{
  "dataset": "numbers of one to four digits printed on busy colour backdrops",
  "image_size": 48,
  "horizontal_flip": false,
  "encoder_shared_expert": true,
  "encoder_layers": 8,
  "decoder_norm": "batchnorm",
  "beta1": 0.95,
  "max_precond_dim": 1024,
  "one_sided": false,
  "adamw_lr_other_params": 0.00083,
  "batch_size": 64
}
Rows from block 4 of the encoder of a small segmentation model, named by matrix and row number. Rows with one number within an expert belong to one neuron, the router's apart. Each number is 50 + 12 x the weight over its row's rms, rounded and kept within 0 to 99. All counts start at 0.
After each expert's rows are labels from the 100 images, of 14976, where the router gives the expert most weight on average: "strongest on" is what is common among them. Only what is clearly more common there than usual is listed. The data: numbers of one to four digits printed on busy colour backdrops. In brackets: how many of the 100, against the usual share in percent.
# router: slot weights (encoder.blocks.4.mlp.router.weight, 8x128, trained with AdamW), inputs 0-127
# up: expert up (encoder.blocks.4.mlp.up, 8x64x128), inputs 0-127
# down: expert down (encoder.blocks.4.mlp.down, 8x128x64, transposed), outputs 0-127

# expert 5
router.5:53 45 61 61 81 29 41 40 58 39 47 55 37 80 41 57 42 50 50 30 45 41 70 53 44 28 52 44 36 36 51 48 37 79 38 46 55 44 51 36 50 50 62 36 39 40 60 67 63 75 60 48 56 59 35 58 35 40 56 61 65 49 49 36 28 47 44 54 41 56 61 43 42 47 48 47 56 39 70 58 51 47 42 64 36 17 33 41 53 64 33 60 68 45 41 42 38 35 59 51 35 64 30 66 62 73 44 60 44 40 51 60 51 50 43 49 59 57 47 51 46 54 59 78 43 68 46 57
up.0:33 61 53 47 23 44 46 53 31 34 36 70 49 53 54 60 69 66 29 62 52 46 50 62 66 33 45 42 49 38 64 35 51 34 39 44 53 56 35 55 40 44 46 28 27 40 50 59 33 42 49 70 48 62 32 44 48 49 57 63 55 62 41 51 67 48 52 40 57 58 41 52 33 76 25 39 32 48 61 60 44 55 53 47 53 55 57 60 47 40 31 46 77 70 60 59 28 67 32 54 54 33 62 43 69 48 44 39 74 50 62 43 62 53 57 53 42 53 47 34 49 51 52 40 65 73 49 32
down.0:52 64 53 47 55 52 37 73 56 63 32 33 62 55 52 65 51 49 73 52 66 77 32 51 51 50 50 34 52 44 49 59 44 47 60 37 65 43 22 47 52 48 51 62 47 57 53 60 48 50 49 60 53 44 34 70 54 53 54 41 48 55 50 57 51 41 58 46 60 48 63 29 68 38 58 61 64 59 50 47 68 35 51 32 27 36 31 55 43 50 54 40 50 58 17 51 64 40 47 66 72 69 21 49 50 44 55 66 52 51 17 62 51 61 50 64 59 19 29 47 41 54 58 60 57 35 43 49
strongest on: length: two (65 vs 25.2); red ink (36 vs 8.4)

# expert 6
router.6:37 38 47 54 78 35 37 45 61 37 59 66 55 39 57 55 65 38 61 48 64 40 35 69 51 27 33 41 44 66 56 51 37 53 52 62 38 29 26 48 36 57 48 56 39 53 53 45 67 44 68 43 39 48 41 70 39 42 38 86 38 46 36 52 56 43 73 50 47 48 34 51 67 53 70 42 32 43 58 52 52 65 37 74 52 34 56 40 35 61 38 36 57 43 42 63 55 44 61 53 55 43 41 75 41 65 62 46 56 29 41 56 66 48 66 60 64 50 44 36 52 32 51 36 49 65 54 56
up.0:73 64 35 53 58 77 42 54 59 61 36 62 40 56 45 36 36 27 36 54 30 52 24 63 41 41 61 81 53 54 56 42 40 63 53 42 53 61 44 44 59 59 71 48 62 52 54 37 63 57 57 63 39 61 57 45 57 41 53 52 45 49 34 66 49 48 54 44 52 43 48 52 47 34 30 56 17 65 56 51 41 61 57 45 32 32 46 33 50 53 71 59 30 53 63 62 41 33 38 48 47 53 64 45 79 58 47 43 27 65 55 35 49 57 53 47 76 47 55 55 63 48 71 56 35 47 40 36
down.0:33 35 62 46 20 33 50 39 37 44 40 35 52 57 62 51 53 30 77 39 58 48 52 69 49 64 30 35 65 37 38 54 49 62 62 46 38 77 25 54 55 54 50 56 39 52 50 62 59 40 59 60 45 47 21 48 54 38 39 41 55 71 59 66 59 62 64 57 66 60 48 45 36 75 44 39 50 53 36 52 44 61 61 37 69 65 41 59 69 42 49 25 59 57 30 58 67 51 70 45 58 39 66 59 48 59 54 56 59 53 52 66 42 56 53 61 54 59 50 64 44 41 32 35 46 53 62 61
strongest on: sans-serif (89 vs 57)

# expert 2
router.2:44 44 48 56 74 45 63 28 47 57 44 52 40 40 42 44 56 52 52 37 63 26 52 56 58 32 60 48 58 75 59 52 40 39 52 61 53 27 37 46 27 48 37 50 44 27 47 40 51 53 67 66 39 24 59 80 41 41 38 57 62 49 34 57 50 47 47 44 54 58 48 55 53 40 63 45 39 54 61 59 46 58 40 63 50 25 56 25 54 75 44 47 53 54 54 71 55 72 55 41 62 58 56 57 52 63 66 52 54 30 51 36 55 55 70 46 59 60 69 38 37 16 32 38 66 64 51 58
up.0:46 33 61 49 39 42 50 53 49 63 48 62 64 33 21 57 37 51 59 56 28 44 62 40 56 65 64 30 59 29 34 59 64 52 51 51 65 64 65 40 35 66 61 52 40 66 51 37 36 61 30 37 48 64 43 43 38 24 62 56 46 65 58 66 68 38 53 56 63 47 53 68 58 72 30 49 61 44 31 43 66 32 50 47 42 42 39 46 46 67 37 58 52 54 31 58 54 45 49 61 49 62 35 42 62 68 76 41 58 31 55 50 54 43 35 51 55 30 48 44 70 51 29 47 58 44 60 42
down.0:43 55 52 60 61 63 45 58 39 55 36 59 28 60 59 61 16 75 44 50 37 59 51 53 77 44 47 33 62 52 53 48 57 27 47 47 52 45 57 51 51 53 33 44 53 60 57 30 43 76 42 63 47 72 40 44 25 37 19 42 36 60 53 59 62 44 47 29 42 45 44 36 46 52 63 42 57 49 48 50 54 65 57 54 51 46 40 29 67 47 54 29 58 58 71 64 40 66 56 52 78 63 41 40 33 57 49 48 51 49 30 43 48 60 37 68 54 44 48 31 63 51 75 56 44 64 58 54
strongest on: grey ink (62 vs 8)

# expert 1
router.1:40 61 57 53 45 47 51 22 53 41 58 40 48 51 57 57 37 58 36 65 44 51 34 54 44 58 58 48 33 33 55 39 54 47 58 49 62 66 54 33 45 41 35 34 72 57 68 40 38 41 19 51 26 44 51 68 65 43 57 57 61 44 68 72 46 35 28 38 52 72 44 34 29 35 58 68 70 55 49 60 63 30 40 31 48 61 52 37 45 67 64 39 17 51 49 52 53 45 58 35 61 42 48 43 65 56 57 51 54 50 39 40 73 49 48 54 55 62 57 42 38 28 56 37 63 49 49 51
up.0:51 81 64 54 39 54 66 46 51 49 57 42 51 65 37 42 51 52 58 63 69 43 62 46 79 35 54 37 52 46 27 51 47 58 19 53 42 33 42 36 50 30 61 52 44 53 67 47 52 61 53 54 49 53 71 52 54 63 47 34 42 41 46 59 41 81 48 69 52 34 57 63 49 53 44 60 55 60 42 49 48 65 40 65 36 48 75 46 63 44 51 62 54 62 37 49 48 65 71 62 49 43 55 53 79 34 63 57 48 56 42 49 81 74 72 43 36 53 55 48 50 55 64 33 48 61 54 35
down.0:34 50 67 55 68 54 61 47 47 47 44 47 35 56 52 70 57 62 76 59 60 44 63 38 50 51 72 44 39 32 59 27 52 64 40 56 51 42 58 56 43 27 27 39 61 49 55 44 40 67 34 44 57 44 50 38 65 38 53 52 52 62 63 48 60 36 51 55 32 73 65 56 33 51 43 32 64 25 60 43 31 35 57 49 41 49 39 37 44 43 63 50 30 51 55 37 62 28 81 37 49 30 45 42 42 53 56 63 51 46 63 57 55 81 32 48 57 55 32 46 59 38 54 48 45 54 33 40
strongest on: white ink (54 vs 8.4)

# expert 7
router.7:50 47 60 52 68 51 46 61 55 60 46 20 42 49 36 37 43 56 69 29 49 58 48 53 35 36 47 52 37 48 37 48 49 56 61 57 44 45 31 41 54 64 72 36 59 21 51 62 58 82 63 52 61 41 72 49 45 40 70 40 67 41 51 41 32 43 59 51 42 56 64 39 53 42 49 40 57 35 34 47 47 62 28 53 57 44 34 30 36 44 38 65 70 46 63 50 28 38 63 50 40 75 36 45 37 64 32 65 45 47 47 64 43 59 46 46 69 48 35 52 59 64 51 61 46 25 67 47
up.0:61 73 76 52 49 60 38 36 40 38 74 50 44 61 36 53 45 69 41 35 19 56 49 67 37 46 66 52 44 51 42 47 38 66 63 56 44 64 55 36 62 53 57 56 57 58 57 45 66 42 46 55 52 57 32 28 75 54 61 62 70 62 47 40 44 39 35 72 51 68 49 33 48 26 51 65 48 65 44 59 37 59 43 66 39 45 47 76 53 52 70 46 48 60 43 46 53 41 45 58 43 37 38 62 69 41 72 64 30 51 58 49 40 43 52 51 47 51 35 49 46 79 53 55 51 56 68 40
down.0:56 55 54 61 55 48 46 35 55 54 56 62 57 63 57 73 54 62 32 43 41 54 61 35 56 50 72 38 51 46 39 31 33 55 56 56 55 51 75 47 56 46 55 43 56 56 36 42 56 40 40 51 60 51 18 66 70 67 50 51 44 40 45 77 53 50 56 09 65 53 41 35 48 49 54 44 60 46 62 66 59 42 70 41 30 53 59 60 73 67 70 44 34 63 46 59 16 33 11 43 45 41 43 59 52 47 51 55 54 61 57 55 40 52 52 58 49 37 64 49 46 49 53 55 61 49 42 56
strongest on: black ink (62 vs 8.2)

# expert 4
router.4:59 49 40 69 65 69 44 52 65 24 43 67 72 60 60 48 60 31 52 61 43 53 37 47 57 33 44 44 28 43 44 48 51 30 43 27 75 44 65 57 45 55 42 52 30 51 55 40 51 53 17 54 43 55 29 54 70 58 46 68 50 62 65 55 66 52 72 42 41 42 38 47 45 36 43 46 34 29 59 36 50 21 58 64 56 56 46 53 39 46 59 32 41 54 59 45 45 43 59 54 65 38 33 41 51 38 42 52 31 37 62 42 39 48 61 55 59 38 43 55 57 51 52 64 68 23 38 54
up.0:57 57 57 46 63 13 45 33 56 60 46 62 45 64 43 32 33 47 53 41 48 43 56 50 57 25 38 50 36 43 52 39 46 64 45 57 63 42 43 52 37 41 47 62 41 57 65 57 53 46 58 57 53 51 61 54 68 43 56 39 42 63 52 49 54 63 46 19 68 50 49 41 42 65 61 50 56 44 69 52 60 35 51 41 53 21 44 51 39 31 33 46 36 58 62 50 53 74 60 50 64 46 26 62 43 71 24 56 56 52 53 54 52 31 43 59 39 46 82 39 48 40 62 74 53 20 39 46
down.0:43 53 37 56 50 67 41 47 53 47 45 49 47 42 36 43 52 58 47 49 48 83 54 55 51 60 48 41 60 34 48 59 47 58 37 60 43 49 67 46 61 54 59 36 51 61 56 55 44 44 48 44 48 55 34 44 49 58 75 45 50 35 33 48 51 42 47 68 35 49 39 72 57 32 16 52 48 48 35 65 33 68 46 58 48 31 52 72 50 46 75 77 44 47 35 20 63 48 34 62 44 74 57 42 68 46 47 55 45 48 68 37 49 57 48 44 75 76 19 52 46 34 39 44 56 61 59 56
strongest on: on a plate (75 vs 40.3); the digit 2 (47 vs 22.4); white ink (39 vs 8.4); pink ink (26 vs 8.7)

# expert 3
router.3:51 43 59 42 76 56 31 43 56 62 37 53 65 70 65 34 39 38 69 34 38 38 61 43 61 41 54 21 38 36 51 46 42 61 26 40 38 49 61 69 50 52 52 74 43 60 42 62 53 48 57 57 62 60 41 61 54 50 32 55 35 51 36 29 60 59 49 57 49 49 67 45 52 47 52 46 28 34 56 60 45 55 81 67 46 53 36 53 46 57 45 62 80 42 51 38 41 53 52 58 41 35 44 75 54 36 30 42 54 47 46 64 47 44 72 50 31 32 59 40 46 67 45 70 45 66 41 53
up.0:57 65 70 20 32 63 55 56 42 54 60 36 76 77 44 56 46 71 45 47 43 46 58 47 34 66 73 55 34 30 45 39 19 47 65 51 48 47 70 48 50 42 48 57 73 55 54 49 63 29 22 31 37 55 40 44 50 52 55 58 52 46 39 39 55 56 40 54 54 56 58 29 35 58 31 58 46 36 47 55 64 45 68 50 56 54 42 62 62 48 60 47 50 43 62 51 36 55 54 54 44 36 60 46 50 30 36 45 73 75 50 59 49 40 43 59 38 63 42 72 54 66 45 57 50 43 40 64
down.0:44 67 36 42 71 46 41 60 44 57 32 62 51 57 63 39 32 44 40 70 31 51 60 46 49 42 52 45 58 48 46 43 25 35 55 51 58 40 32 41 49 41 44 68 56 42 44 65 63 56 47 51 49 36 54 55 15 49 93 58 50 48 59 35 48 56 60 45 54 49 29 70 69 46 57 56 50 36 53 57 60 53 54 68 67 57 52 42 54 61 61 50 53 30 59 43 68 37 46 47 73 46 59 49 25 37 51 52 69 50 18 69 38 58 61 46 48 42 52 50 59 57 29 52 31 60 43 55
strongest on: on a plate (96 vs 40.3); length: two (54 vs 25.2)

# expert 0
router.0:35 51 38 57 71 39 47 39 40 43 44 75 55 45 38 54 67 59 52 44 71 50 47 53 46 27 58 39 56 61 55 48 39 40 45 62 30 14 36 52 33 50 57 56 45 39 32 35 56 43 56 48 31 42 40 62 41 47 47 73 43 56 32 58 64 67 61 43 65 61 43 48 61 55 79 34 34 64 56 49 60 60 35 70 47 38 55 35 48 55 40 38 61 55 66 77 40 55 49 45 63 35 40 55 49 58 48 52 42 39 50 43 56 42 68 47 48 55 46 29 51 12 55 37 59 59 46 58
up.0:51 24 47 65 41 50 58 34 25 49 58 55 31 78 33 57 59 42 40 53 29 55 61 45 44 59 73 74 64 33 46 35 43 60 60 38 46 54 51 35 59 67 52 60 51 63 44 27 32 41 48 52 55 40 59 48 60 53 50 59 69 65 30 45 41 48 46 51 40 33 47 54 42 32 39 71 32 31 60 44 50 41 55 56 67 52 49 38 45 34 71 39 46 55 51 34 22 68 50 59 43 61 57 63 50 47 63 55 53 50 61 64 48 52 67 32 53 60 49 74 61 63 43 53 45 46 36 31
down.0:42 67 62 58 62 53 33 55 40 58 55 59 36 45 24 27 78 86 55 58 43 68 67 46 63 29 46 45 47 32 66 61 38 63 24 38 58 56 55 41 51 60 50 48 27 37 46 32 32 45 48 60 77 58 41 49 41 45 45 44 46 45 45 69 44 52 52 26 45 51 59 56 59 63 42 45 59 51 58 77 63 57 61 48 53 43 54 48 28 51 53 61 57 59 37 46 47 28 51 48 41 44 20 49 45 48 44 53 47 36 53 41 47 56 43 73 51 51 48 54 71 40 59 38 51 34 47 61
strongest on: grey ink (50 vs 8)